From a checkpoint of a small image diffusion model.
Model: 9.96M parameters, 48-pixel images, arch dit, norm rmsnorm, moe top_k, patch size [4, 4], layers 6.
Training: adam_atan2 at rate 0.0014, 8700 steps, batches of 128.
Data: trained on simulated stained blood smears, 48750 training examples.
Rows from block 3 of a small image diffusion model, named by matrix and row number. Rows with one number within an expert belong to one neuron, the router's apart. Each number is 128 + 24 x the weight over its row's rms, rounded and kept within 0 to 255. All counts start at 0. Numbers have three digits each. After the name is the row's rms in percent of the matrix's.
Before each expert's rows are labels from the 100 images, of 14976 (inputs lightly noised), where the router gives the expert most weight on average: "responds to" is what is common among them. Only what is clearly more common there than usual is listed. The data: simulated stained blood smears.
# router: router (model.blocks.3.mlp.router.weight, 64x256), inputs 128-255
# up: expert up (model.blocks.3.mlp.up, 64x64x256), inputs 128-255
# down: expert down (model.blocks.3.mlp.down, 64x256x64, transposed), outputs 128-255

# expert 7
responds to: crowded; no large cell; discs
router.7 081:117164157132120137133137115146162124113068143144144157111124164122148113125129089137105111171137086094106122110087165155157129136144148109126104120132141158089063109119150136134129112076102174091118158173141151099120103144123118107136118105117160163121088109130160123151120107145096106142131152118120092133152111098126080112111134136094129121125148139156171106138084134086116089156159
up.14 107:131137086122113127117103135106160160158133083158145099128170101133126124122152162133132136111081156147160140126125132128115150140124146179122109148141090147149145130106101147110102105100089133076117166103117113102146129157134141165080113106106147160080137140146110125127105190124150164131114129158085094115118109113146075159129101131161132098115134109145117130133120114177122168119095
down.14 093:158138121122156161125095104128103116107144149166121090126105159111120149120122113153125127127106129158137116130096137154104133094114109124099150130125101167173082096138103133148142150132147100067166131104202103148142122100125144156155129137133123095102106138102138140138141125104134108148140118111147145143128124160143122139154140105122125122130132127160142120157132150094108132111094
up.15 095:126134129141126115116159156145073156162114118094130141146097121131144096102106113113138148126121130194156107110131099142130120119148129174150163121148095128080129101142139105130104108150153106104181096076183153110126119122119147118119137155078130156157095109136134152123153169118138129099133149105115160142101140127122135098089135124086133127142114122157135129129184152074122112152147
down.15 106:132112118107108170097140093129133150143134115130123128155153131131131162117118143139101116122122154140104118126111113129136164105147112101138156082119101151151089110169118119147132090100127166151182123165141132143118139156116133128118101115128110112147155116160165133073111146116159106122118115135160131122129125095161173143113133089119128134160105165117104137143144135140105155182127
up.16 110:123131107156107102120126161107138111135160088153134136122152079150136126092113164144152155149123162126172146134108067130102113126132116176127102134138088142148159130102119150102116123098114106118147154108130154078127134109099159150108106142126179142089140098142115179140114138133183147125096117156071141085142125150128131152119135127153113095131149118133132130151158095145107134120151
down.16 095:135130136110110166141100122143111102104134129122125100111078130174138122104134066155144144141102129131127197130118120157073152106086106120101110120097126151181085117123100112151151087135128124061125134107162126141134135113135158144118139175141133106105162132148135157139120104103116115148137132132123111141133154103130098186146128130132140172107110135167144105151131142121120172100142
up.17 098:117126122100085139147130120099086131106118144094117133142145115090159127132116163091113134094160090110185130109126056120134113117085150137160144159161104108124107143146108139154103153140136135143122079112080144155118167139116117181153127104157147126160165143120104127107108157158133124114155168142108112139120090131160095108115146125096084138115168130105142111141136120133125118137095
down.17 097:107134132115129149131092109119122116119133094120071121105111167153130157099102116181095126118160120119159124100135103160124156134113126119128151189130131140175080115131117114083117129134119130161217116121128118170117114112064160154141167082116132163125106155099076148110126154133123105131087119148149132102143105136141139140191134119135120140138135130131113122108168172144131132114137
up.18 099:146104153162144120088097135121131146138112111129057103139166085122097117142154136116126146116177142136118115179145077114155110103139124089145125175155108120103120133109111159134112158144125136151158129141175143172108097133116100121130112134142146110141131115149096175130149219106161105121116095130106118120173116138131110142133134102093161139106131152119142117135151128162106158162085
down.18 110:145073116125109117152156134136092151089178154170154151095100136145137157165125143109139153184139125099122146161086124121106167103139096098100144130127132163147119133138092103103153125158126116098097120105114135142137160108060133145112140160156096102123111129157145092112115145152092139143113125154124084118132147103104113101147168119133149139148117132092112125129143118137150114122094
up.19 094:141127080138113134103128115135136125107098105106112116146142124155121063151117101119109155130096130146127087139152119125125127111127111112122156157134146142115102090156128104118151135122118123121131133094181130117145113127161144126100145124162116092117129110133112192115180121142162144111159122132109129120063158163132147158115123081092097134096083126127119137144102099132124119162107
down.19 095:088100098130106172145148096131104169108160148128107130126070134144128173109157154135120153133134119083127115142110130131089136108106158093126145105125108168146096155180119158117146121143154101088147128108104108167146112102096129147109118109119114130111140125131136147100121161137114119088109134102094115126101128125147115152106135096151175122140155125110148112159110149085140117105102
up.20 106:104116096115129151105161120092130137149137101189099061150139100115146099173126142107133186095131135147099117156124124111123145110128139130103117156117118121113163113131104150104102123125143106150147150103168093174155148198147105136076101130177093133129142160143119087112135147161147081100111127128131155165117121152115105171124087103101162127098117135116119111136144103150117130143126
down.20 086:126114108127149116119101151123068153147169176152138125128159120145126194110090127172121142114164125156120096147125127149142183140110139108136134113169137118089129129112099113116120133131154158098122126149099085146133191151105146146169149112092124131141171123134140151125144146135135130096110088149135102147105137122145133135133148165180137104151171150098152130104117133188118107144132
up.21 097:123087114108131135145118148130093151143104102114110099127156095109101150119103117144191133123158086155101141154156120128151133101084069111105136139124117067120116147129148140145159181127157141163136126121140142164121158129097117125149102135133176111140151091113130172147125194139117159138086146154146162107131121154095148101118144082101162079139145129134172116135155110144079099116082
down.21 101:099119085161104142117171142109145125128140107095099154128142131133129145130156119137142124102148112106161137180097074095090148127136112135133135141126105137135152135145125123125131081104122148140108123102113117096080088121114119134119122126102164076102115143143127102149089149092133131109119145176100115156136117122146120120138149135091138124139093142140152158105141110164162122156147
up.22 107:115121144170139146125165151139137118103140117127124082147104144122110088124113180086109135130093168204128067169169117130142127131109128128152153133124164126092114106173136080151138126139153113133072139124166149143127111129126128112106123127171124105107117098138088125116130115141159118109109119075153103098131180133133085168143087110110115129116140121103166133067113132128096119089083
down.22 111:111111080158120133132115148129119116135142136092147113151090122097128100128095158143144156118159092102147166127130111117117091111140112107143132116122177098130097133137139063153098134113115113079133140157134135121117134116149118114145128153108111118086127086106097115125094102125169149143150163125146061159144131113148158120151120087162150137156154135115162137140128146072111117123119
up.23 100:147142087101134084146092120086104134165171118103130116138154078109122106114153164129155158148108148119154157156123104115117101129164165114129144130101073137122136086121120109181120130132092099156172166090085121095108106159095157130123118109112130084152127090111111155121100149131168167155131121159117123085122122142122167117144092108086160136133131097122169129150173097153112152094163
down.23 093:102168077111135149130127138139138120136159115122141143122089134137141109102147108136105128118106147125128178168097146137113154132153082168121142162151122132165141133129104125130165133142127148146137106114133131145113147116121105162105131135104145150123128135155130158111101178128110081082141131133124140092131123183116098148181160151106137127136137133156157146093143125219113141137162
up.24 103:114104108137122159103142115142141176083137155165141122131161133134125106132115159118104153119132147149144139190162106134155102153124147141107117154109158117117098155113138063125124127138106147139147147132154153134161127164108119097125116098125104110105126158147116114111105089159164108122134116086133126156113131113091133185137116116125153131128130151126103178072092100084118143178126
down.24 104:074130169115139151146142162129116124085134152107098118123159165139137145105161121148121124135162118144127106137126136148163112103127125091113132101125136152185122091173112094115115099112114146109149162136080135084126142123097128115134157081177107109133130135106114131149158079131163099122113134138131120135133131124147163126106113090111113120105112094125092133157141160073106113109134
up.25 096:129132104144147114099139150146160083158141115142145109153118118162110133121149139129120183143075148157138151143157140115147150175126137144141144162104147093088108148136096109115089113148135140127131152128104161126149095090100153140137136096138143146102133092135098146114115165126186126164082117122104113122133115125132156190146112125147131123125108109133103141153158086135091101122141
down.25 092:134120123113129176147118138118111128164166151122117095142122150160130141108152110158135111111143119122144136170132128146095116120132094139121071182110120129176098124156144091101113144174107142083113117129143152159090133104120115115126153157079111132089161154129127149126139181118122122114144134145111122123139148114116120154193140133133151132119149091159156137108117148164157128111183

# expert 35
responds to: discs; crowded
router.35 089:095135098146169161086127095164147124137106136111150127119127149146153136108107130132105112131142114115122119122099152176131081159132152125141132118101165148088119098141144138131117103081109153076106166121118142125112095138144151095111112127145185131092104138134156134164126127151119121127128157129123102151137114083145079137116113178104171098125161147100139127109093134109120133176158
up.0 106:106167099097108106174121124126090133136154145155123144155131152101097146088125161159133158177105180086106125104119117152133094146165131103136150138156078117133111130122145119111123130145132151116087148134091126096126105145135142117112130140155105128183107140112130118133106113123142129122121098168158152134116121154145106094127098150108147056173156140108083163132125124128153154098102
down.0 102:114179171140089101107078142127099127119124177096181112093147121104155101095123098151155109142153127139141116156138162124141150110103102109124162119094145144140127156127128103151121148142180084117129121128160080128131130108089097157109111163143155108138089146144104120141187089091094110111107141184119196125113111171097110117115135139120083132129107151136118109110161132133118142097125
up.1 098:104103113112145108113166087148109090152142142085141121128173103125141136141149123129167140124102094139126123141125161111076149087075098170118156109056140141086139114136117090152170123109137144125101164127143103102152165086128125111126144129111143124110100087132109132137154133111099156175118145139100170090104151137146139145128126126131115127109165095084122146127161119126115118099170
down.1 106:129119131095134158113081135102120118161121112121189119142142135102097102142131096108139101129068130099122195130150134126147111135131132110114122171122132126160129100127128114189165118148106102130120128119158108168149130162125125181108093134138157117132132097123122155127123176126075124137136145114140129133113138132103083113157127106159145170120127105109139127170133129153172107140211
up.2 086:142119092160115125144144088163126135137119099108132119096158135127121151152156149124171113091143174128118116145128143144102103142122130092130120128150099062117103112115161131138107158136160129147121139132097140123137109123135152108127167115151137120140121105129107148134152131097109143113139152086136170107126086092127125139132152102137150107168148140164098156124133101132150158138075
down.2 093:082143143112122178125140163116168144137134092106171208175117122071113079155171123137145119137133186104130136111112123148104149135091142119098136120116133155129092177110136136136081114115137127110087127167160108105105118102167093127163115129100155093110132102121103126140111117103116096128123140119143164155148151150147109126112153113096133131139125134185155124101147126148104128129121
up.3 125:129119151128137100146107118146101126124123094109119159110140134123095136137151117162093095108171084145125138159134092123106134107129103110112156164160096147185104146109129106128143141126126089141171139116128161180142137102080116092093130144120132116149104087136115153136104137116167139133114113134146105108131135167106117104181142112134125100144195127144081149095180106123171149181075
down.3 128:167144108133151148144133114127155113125132084122120142141105101149140126162114182161116128099128142115113180115132093141107133170089106124116106129154047084116136115162161113095112133132063161092111133152123113117111159127171121116133134117141091109107181114107103149096105155146174126144102113096139090119103187104150138151114131107137124109100111133114151131150109161145072149133100
up.4 102:116143077100113118141070125139080154114089085122123137133128124131085134125128117116128141122126151094135153111126139104147105156154136117131147141100118109166102099126141126090136146134111133139118140139142138127104112157161157130108069138150099146133121131076153114087145111112134124105124101131174148126103133117114140106123127135102163106157148122085079148137073145132123148116038
down.4 103:122133159148081143080114150112118126108131128117179156099100121087096110113143103155154097143134142122118116125141144126163166141121103101136130140073118146102138125117180125143098116133164114110185133128127164116136105098110133151081145094107087100147096161113124110145120054101134097077110123159133133147104145166113116142130115125143115141104125146127106079150126075132178132127103
up.5 098:090130118139140127166158140135079169117102176155122125139134149141078129134104147141166164139124121132175145122135104136105179099150104170142173134180152140172158149122138075174122147173102125134114104058126156140156144143116158147125120140111088159143104106110133123129139159103116129114122137114111164151139122125137118167141159158106118053112147129141103165090135154119121120167089
down.5 094:124117110131100136128105116125116118118168118139142174069140111146154083091126126115138103138156144145129142157119119131124127098079108171104138085118047120115131154166127158076142134105137090121142119118156137094143164110112128091140134101138134138114154123158129146100140167107104116128065116122129149105122114099108124145103151175072107118159092154124185124137130162133108153102122
up.6 109:133061119108146129111124148137069142120129123134093124112106147156124120135122137109158150104136134143146104139118135113098090132125133122160147112100143125147139129125134157100152169129130096101156132157147138166124163171150115197119139130096125133139143142124164139115140143095143131125109101122111219158116114097150142122145135113163136135131128123146137121135080112167105146163052
down.6 106:156158105131125102113122128094114111114160182130133111130079133101102136114116165113126102115113151123136125151157109157152157139129123113140136125169134113158141144141144124109143102118116160121167144127148151117132158128115132139109129154122118145119111149137165140139103088145149089105141091119146195102096133163138125180163081141169088143116160106122102134127092116133180144103079
up.7 092:105133095142091094107095140144117146130115151150132151139155123146152152098120154112172143096097115075142161147110122118151133093116137144123131135156114132112168133110140102143148130090116115150130172138129137057139125120131141121119137137138174124094093100152092113126079121090102173138106138153105096088135144094129150136137146151107036125118127122093155133143123127153071126102172
down.7 096:129118139145123125133064133096124105072155143144127109110157104131154119123114108136148091090147099118144184174136138142113092131118105113121096204095110120150129083099145144102118114131125114107140122125143139120124151071096124123121135107118158145093162116141148154109125149120114077155137154155085149101128123135122106144136159116155115100102149121125138139113132170157115175071153
up.8 108:141085146080108112113123154155085139085119110170068132111111140133166124150140139138107155125159126146117123118135123120141108116131119152141113092112112127168154143130117149122144174148126095130158151146144135159103186143145107103130083171115126152147146139123159109141119062096173121131128098067108172138142101144162154113147151108101154136103133148149118141130123124171173129184051
down.8 106:154156151129162132100119107069111122076139135102117098156058111103109135103136184141125128113135165114112142157129126135111153172139149165163124104142121092153139116140168107098113112145136165130147119162124144123143105128125128124099131115126120177113131142136187122121099094113138113077101109096117155132117145142116151144134145112149119152156156136128117110121100108136103109108084
up.9 094:068064140153132101124112168123083152152108119162082119125148176118117091117124171126145172106152113165149146148101114128094128118136083135116146173118139116145158118160147113139173179135161138127146147124136134146143128133117145135102168158156165103164116110120149127148140121125117138117097120111107168139106146148155172100163118151159087100143172174135125119102123139098106149125112
down.9 102:121138120097115124104143129125113136110168110142125109120123127130105145093139115109116088157099138130138124151143106106122156126165120141132095170144147107109144157110136138106094077121138146142131124093126119130127149101101104123104147146175130093124139125119148149132080127098149123119144110117098133101093153178097129158139135178207117143116116121106119101184133106108133142141136
up.10 097:113134146138160123138185124133073087170158119055107108133144076119114123117118121109131117157120134112151129113152129115015132079133087173128164111084110127103091105133145128163138135169099108122123102104121128151131140122102144114120136119136158150111107087131107130107158086124124166132145129116109176100134154182127168134146136165072135135107138103107077115121155132158105133111139
down.10 102:150131175110119121111098142113128086109106076164165122122177143116089108150125189138150151130175109122164142136157134126109132144140151127077113127164166120122127136131081120136140148191159144163089095157168132180120109150117116145122134163120165121154094110115144123122144189124088134125112144127115142175135133138088121144156140129125148149123128127071119130117123100125144080154161
up.11 100:154134127162122189125130101128088085140103066077119090087100089149111139117133142115171121149128141129132125129128125154085107159151130154104173163089148110118100154191181130155159146091136114107166144092156105126126107133125138139120135123155117134150142118098069161110133101115111146085113130102109141115120124102112160163169138102136129158122117115110063153149071154142138163168065
down.11 099:120133206119134126090082137135174069109136126141141144095132142152092128160109113116140149125150116140106128153139143127152154167108164128103156157095118121135121171131135162136143148123124114128171128114120123154126119125131124126144113169141120103143135123100076115104140154161088134114102159129135131168161119131156158093118144165107100147168125156075109105100128096147148163100117

# expert 0
responds to: crowded; discs; no large cell
router.0 078:108135128126143131100120102137167106142082142151148130116135156126131132132137116144098128166140094152102127118092155150122123153151157116115097097138153159122101086126141149115120097079106174090104157145123139101120096167155126108138112113112188156090080143137165115170132129150109102137133161143125091147140121086129079131105114145133164090111148141154176118101104128107128088164165
up.0 102:115093118104129116108106129129138111121164094136165116105164081144134121096177122153126124154065119133105102144139110123146120159051138149132142127104155141089117144134145159116115097122119076117130141131127154139121090109121108170109094152083155158130153135153136110122121107102144122129088105147123131070144088160155090121126098140124126117122138142117131157150140107148103117097100
down.0 087:127120156095133152121061113133106120123151165093158103093147114144129093117103123125127107150115141121123171135108151144091089111146085144113121155106141126154067142173150143127153169138141099091121120113198114115129158098142143160093131163140135114134117122136120159127056183109128145139152136086143122151151143123135087130130127149141145130136151115108175128134136173105094154109156
up.1 093:119140139157151124120120128084119126114135120120085108157174113115171104140132121080115124143133136136115095121151107085102108109164118137141163121121122121146105136144101118114096142119126140134099136081042106142138130154159153113141142130122156121153155127134105104111175118099122087107138118094099125111117178109130130121130114153142129132111152121069098133158161135099112170092122
down.1 098:096139141096120128083134112121162129140103121144132110118159110137131084093103115114111141102162155111093148124135171129108138137144157140135120147128112138146115146152110156125147075138156141139125173126193121132114106095142157128139136120125109114106151147161103118092076124142072101123141113113118125163160148133101095115059138175103084151118160129119141115137163149148127115146135
up.2 086:130123148115144119104121135121097134128134140077100110096134134120146141162115167116167174124161130137117146152135099141123086107104137140132145096135143129123133112134167119099143163084092084104174097124107129091114155132105115173153104128111117106148123127093087097174111123138107166127132128126137183089110152122119135083126181121148134121111143111111091153086157129131138145127074
down.2 097:179094137158125120125131133101155165150131098140145124119089109064116126117159162125154116143134117116140130117173135115177156126128151107122138094141110152104104101107204142123060119131185143142108081141154104201113125132122149135138115126111115143107114134158154121114113132125139129130123136109139160152146173152138117138089139088180153111122117104154144094086122156134155069158113
up.3 100:124131115108109139144121125086100148125135108185110126119159144153131203128120175141168129148133145160119137125109140095125110132120115122130138104048114117176140154114152094128114121121105121130120142142117134113150173143125152157146149136123114106126132094136110088116212154073128118103134115153146169111135120136124129124129128124161207105113097106148139131112126129168115153137179
down.3 100:140144112111153143096149110098144168139130095112143116144179113138134162108118127111092142132105125120105143115132137102149137117115119136135150080088118093116127117131144120123104077109136128134124159122126120108120148126107159127093134130162101169086156139183133113115030098096127130144080120123148137142126151086180137099158127128138078119125144096092168116096133134158152131190133
up.4 091:119128114108140117147134143127168125142118056083144154113167079138115078115152091123153111120076166134122105106164130103108143078090127167131143173140156124089115103179158132121096108142141121127169115118133157116129102095162115136129110162112138147143160123127120103140108114143118144128085175141108124122111145112127114096132161134122119083140127130140150129183134123136131121117106
down.4 084:135150118129143181134043130118115119121127159151125087094093131170112083165092148156119179137116134148120156151103127163078169134101124118124148153097068162140086117133121128136145126121160141091141122134174127155144121093137120151156141152141131103101108151119114147118119128116112120173127128124156126172128127089160114129141090127132144129151120111138099116145143145057130157107120
up.5 085:147141120187120120132168135104118130119130102122127098145081115131135167169128116110144189129138108099126104150166161144124162150141135152120157115118188074123153102153114071090128162112143151123116123117106085121156125124138138131116129086156126112098087137113098137116115142107121113122117124120131116143131161084109135159162096133160123094085114118098100134078120119088127155161144
down.5 091:069125115123120124115152110155181113113115140119154125139083135134147153108127152123140131130146100144121107132098131159137153146075157108089115136147137126126127157180115124136114135093140163118121131129132106118156138107131144140117146130136124079165125131160121071099151135111113118127080115184113146142135139180119163074125108123110079185137091101116133135130145112095137150130139
up.6 109:131140130078110156130099144100092121086124118132134123110119098116100182132106141167150125111151162130129151141129143129121099119087102146156139134050099130164167138131151137127126138137107117103085092138118126116149139093091131137129144096105141125126135097148122081111196165159126103179101108162124167079115101147114121133158132132107089108129145122119134153084112145131100123104143
down.6 115:115102118159105107172105119157114143169156161098148117121126127102139123123111092122148148102142133104095143113110169122099140139128115158096140125094128108177156117145119139127153091142145103121111131156168149148130137087126093157148121080143123169123125151142149081103101140179131114146125152116149122147098146123125111136098097139127114093115119142160150120130136103139124135177139
up.7 100:130147141160115134135130103087111106083141121161138116108116072147120142122181104104110124160118160100118098153116111153093137155143106128084129117150132111129160115143138117107104146156160137152136127126122109124125129092149114118127145110139117092136116134109129139150128133096135112091121150190119123134145157137131117143178128054120156108110075139158104147115134164109148170125118
down.7 098:125134098136143105135181147130153068114095120105138099128103179109108148124122148142145131108168114129128103085119158122178177136103140109125119155145136128129160159123106096094177112122124154134148100138122124138100100154135136154108136127143118119112118160159144094154135122115098127148114090182115141181127118146122163080114147114129059151141172157054152143104143101145161135161121
up.8 121:161121128141179106136099134109099113128138117127100129142163091111145112125125109112141118145134086133111166115109119102064101117125127130133135141121115111137116172115112120171104146136152140118125146128066157132077116141100166135141163099121158096111125127101109143115099162086174157091133121123132131181128120136128188143148156111188163130123127135118144091137153101124119154102160
down.8 119:088140118104109149097150106098171093152095132168140124131128115131127149154108092145145151160102151120118121093112094134138136147155122123160112109111106148095170181159153117104098115128156085134082109092071109114152122141105136156123156154127148123124103127175126142105076107144155118098111084059122143165149127127161110150168105185116173132113163135115111117120113110127127128150138
up.9 097:124138078149126135109120110162122152099122096148135143137131112134133058114076151101126098118113114137119135160157115120126114139150118180138127137117136117078129136119135109141099129109127110158143134125204122173182089114174118105118148098118131105113143147141108100131144141108113123152147123110138130139111154137117146165132098105073160143117088082102124115131139152137136125140088
down.9 102:152110131090141130150106146117122157135146184159132117130132125115158154128103125155160179118163091134130109131097138160125144074112148115091139116107113159126122121156123130125127118115144139058127126155127081103101127065120160110123141098130112126107122147120084108124123138132113088155133125144149114146132100155132143120107095123090142142129158097086109126221129172112104141133124
up.10 083:111142138138099158112062156175097084075102086132152138161141145107126157123126130145139131103076126107100171113146159124146139123110103162130116129147164134129124127150168094149107143136141136134134152168135125130154106157140143136130118114119111137171134119132114134148136128129094132116113121088089138152138143167140165156115112092156109116164130134143144159115077115123108129152076
down.10 095:078131087165122115121117107103151123146055081109141122119122121107111118106097159133138146115101106099150147109114140162130100148156136126137094109134122119148162097131126070116121139058133122128111141120119126125112104093140120138143106062138123146116117127120121114122114132126146136100101101125131083184127075159150134132137113143132139133116135061102144105126150117151163132104143
up.11 129:075135109100141112129158131079104098128108126133077120136140154142153175154123119110117138127112116140144141126151098105165117107156096141112133163107129115141116088113126118090075150129118148099148128091095092144217104111137108176114153130153137115125136108088109148081196138123129100130149150178125181130114149141147125148123119167124124109115145131104130121139166167168108140119138
down.11 124:147170162121178121109146133128120164122141132142160098142145115141093076118104182107134165163122129167106133115108106087144149137149143140134125135133152085107071088149109107143131105108119155151155125139176156091117141159123144152125160133117120169152135185131136121134149142091157172127123123123115123098096107151175121125158137077164034112137116133083114141125124143126094117122142

# expert 25
responds to: kidney-shaped nucleus; spiky cells
router.25 108:120123136165133162076127113100115138174152125151099163126138158148140181090118100106122094105143136120162188181149105112144101107123106112160152133108167110135160112098124124112076135101084125148107142143138140120112115143138139115146153167171106108095151133116110135137133150173121144102146126152104141138154176131131102144126138145156146114104113160123117120130161147138104204124126
up.2 109:115126123156141155071103122170146103073113103139158131151112141178140128114145134150086126129111087104174161133116156087107120130135125165134157144161128151156075154118128085076133127094098156129129126103094121114137131101194107112121143117164160114145152135181144186129108183111118118111160114162120122103136176138095115149133109119114147120134098131157124171127125120143128154097137
down.2 115:159121123081125129126165149075163124157181111160151157113122170121092108117081131146119138130100159134111085106164165162131136117119091124111133135118130116098119124087129169094117138148152161144128129128102116162172105181075131086149062136124144088115102164156184154071115127101120114103125107110110122122127120121127127078127084114112137121104163109131138125136118118125127097150136
up.3 095:162118114110157131140155131094118120109118158126109112105169139108119135155132156106101111118176118142090130139147120121150100090153102098125118129164102122145153149160144146149179170164158123165132085132143105148150111125103117152133116155193122097192136122126150154101090086130153125134142115118164117163092148179098200148159125117095131153112144150107072136090130107113128115164127
down.3 096:115114136135109118156138092154151144128125128110081144101128136147114099138150142099146083126180108129140091150124160151116157096126135112142121188142128093061176155146121139099132086136142119173097097089127135132125112098141126136097099183118150166155132129140116151107070098128107103098137148134099163129126095121145140129116165171143127120140099125118142118126100121113129108134109
up.4 081:156134138105114156083157127104130148154113141113120114136091123140148102129137115131124147146107119133152159141144114089092125163077141142109139094135122182100108134140165129091111110078118125148113124091165118108116139108185101158103158054148098105126178174168145171154116159126160129135130160135106104085097111141136086099090107139159117104149130126118115135123086126153147122094131
down.4 090:144148119127153141137171123127125092131104118114115088115104165124172163088144145088088073119084106126133150156104117184129137127210143116082140071124153145109136121120147130182129101084077107131149121150128078098088110135151118111128125102145190138140138102081116087163142136123133147138134105144136165089118131125136141094116120109128133121139136122112083171078137158143111175161132
up.5 106:112140108110188145115155108129130066135160152144115093151152127149088152101139080132141114108120110146132166123126145140186094110144141110131143111136108131133160096131139144154092137154111138148125107124121165121134093127083162148132161112104129172147122091073120111132138169172121162149156125219098165071127141137114141134124143191100119125166131120121132132138138149160114099089137
down.5 105:134166093120116124117133098134143143088125129091126116130130164116100115144066105108081128112106110166128087082130120160168171141150071153119104103159143109126148104119156134120122141099104140145181143170129132146102127145024116126155164099138148141130115153171142134141172133118115137161169073131141092089157129113105139118136132085127093066135150123139114118162103129132171072142097
up.6 103:114109118127115098115130152127128101118142104146072091134153144095133066135093139122119100141101176143124151146146126082106095141187169131119103111122132111092136122115137117170098128122126128107104167079048123110117122182157146136121136103137131130154130137123081102154150117083135134101111118110154123133163131124125091130143122121158169145122158103105105101162153083139140106118119
down.6 109:095168129164148127135160124136119121123086144129146108132123122136145152200110088122138152125133102122167122128095101153129122102137149116104131142113169145113108130141091125155155116126126126145123131093166125129174137056141140149112173132158143115121118097093118109131119114153118130131098141118088146148124118129133115140152170120157095161115134158096132163135154097140150120144126
up.7 104:106093128130092126099105103105119123142136145147075096124101144125136121127125092106137111179116164164139157118130119116110151116199137129128125133096110119095143091103149126132071128148136172087122135103101107115115134147124143081110130107143119141133107133120112126128170182099136120095130139143134148138130106144104105168134115095166127160120147114108123129145146160130133093146131
down.7 102:119105140152142129111145100161192096126134134149134103114139118098121151117112145105086105146112086150144127151136159114134125109134127146093115159114144116116115131124169144090163126131131131105191127144165150147106169173146153117143115134162121116132130161114138094089127172104174137153121154135107171125153132146148096124131122106117069093154117160135128169092140128144136114172147
up.8 094:154128143143136109140135136133108138168157085069136098097166091145126103163109128123132112096115106126139122134088102103123149129130122081154097202168129098091080137149118148132131138123150139154164158149070164154158160140095110118122109161113127119105136125077143114134105069176115116157140124116152124135146116112153168106125138186107063140153134119130112120154161111139148163135119
down.8 098:137127138123143125151099146109114139134180140140172128116172099082118102122165082139113137109141143146127113148146126118062138111127141160100125150120118117129067118127103125116101113102152140109097107104159133112136158142132158138136094115116108108134158127146155150100136094110115123166128149143145157104106123072103057103141075094135115155151123110139137172131156127164120128127172
up.9 098:111112105139116167105050094160152141130122105154154138101137155143140129127118132135124157119108106175090170146113147098073119131195127100160109161137166116122100161111091134135118103099086120128115149133095089164126168118143133101121123152161144116115122140146115145119085158110139124127094096152129102113141148113151131191130100114100115127096122137125168131124119099093119155135191
down.9 096:131092137137105117104143119163126157165130126170138117131157108156135133153096156124143144143135120144117084111119100097151145143131158136098114186112155113078169131061167132113138151113151127167110114040159151128158132104082134114149124155123131133136128145199117135096115159162160117116091167141109108147099145163153139141161118144139120146110179118127148114138083100126093104123150
up.10 083:153139127137147147103125119109113119101141135133110157105119130169074123111141135150124116145100178152151149139116096109156121131106118149111176148140090117149183137128122147129123121107087114118083156130111115095181152158099151125123136152128143084162116152126110098122163135131141092129089115146096116137127115162183102129088158091137174087104090146119133149130134122180095153134145
down.10 095:150105139104143138107088112093124211140138144156124143121163142129130143143128154110106110130138152135102100162107141101169161108096121120132100129133077127092141151129151111130097113122144132104143129100135160114174135106099124142102107177080127114108148144153127096112080125115165122156103102143125117112139121149144160068184088091106108167127125115105097118089128099137157090144128
up.11 098:120098129144126118129121157178139124120108112169170131137070159130135134143142141147137088096123163130123112156137110117158119152089127094174132123128164120145090116137141094110113112123144150171148101157125168128146168071104103117148156100134099171087127138149121126175094148149146127162169136151143114098173126130117162134141100107117110131150064156135165081166121159122119155122125
down.11 093:123145117095101117129113100111117119150109032132148119115065151119100083170151150141121134139115133155151173104107102132137134136097126128149141108130202138100088130111131074158121108116075126187105169139170144110136097141111118136159116135116096153139134152113113133131130156105143145136161128130145128122141120107130115157106098090165139137178121143112136151152098128134152073144146
up.12 084:137103139109099124117137105134103153170149129131138118145141126137134111162110090134134124145099098102117126126141120129073153102157124119123102112075127095074133140107142149112167111105130138103053136140138141132116117120152168122105125071138107140086129128169116109110141138114149137149099146093096156175113102128147109161143129104127063105110111116130106108128106137094131133092189
down.12 088:101109157137152194138169123104130117138115192118131106129123118140129121079162143125106189162080140125093134115114116116119119140081133150109112073116118128091123132186153141134111101098129108135149115129089120103123107111125115154105087119127131110112101106140114140131095108143139088153132132129141161153154129125137091138132117095104175129102118129155057134175116084158121130088138
up.13 106:150147156131152144120132135091124091047106093111154119146127132144120144129156146070118083107111109120148132146180130112153123095151088128100166097124101170151160103127164094111158133117129142128130140122114141101122125132179115147146116124146143077148146138159159146111151133115102135096167094115115131133106183138123124131130125115114163130142129160145121138116108159134115142089129
down.13 103:126119137116117156158117147172153113107147079136162145132128127149149143141067090143166128124127137138132135121112120167087145122139080129085093154100138066110135144177116143109103119130087132152107158095155119184105123114115112139142086093118129122132105146144158143097115097130112069127093144131135134151098077136117121110167171116114149134105159122163166105115156116123120108189111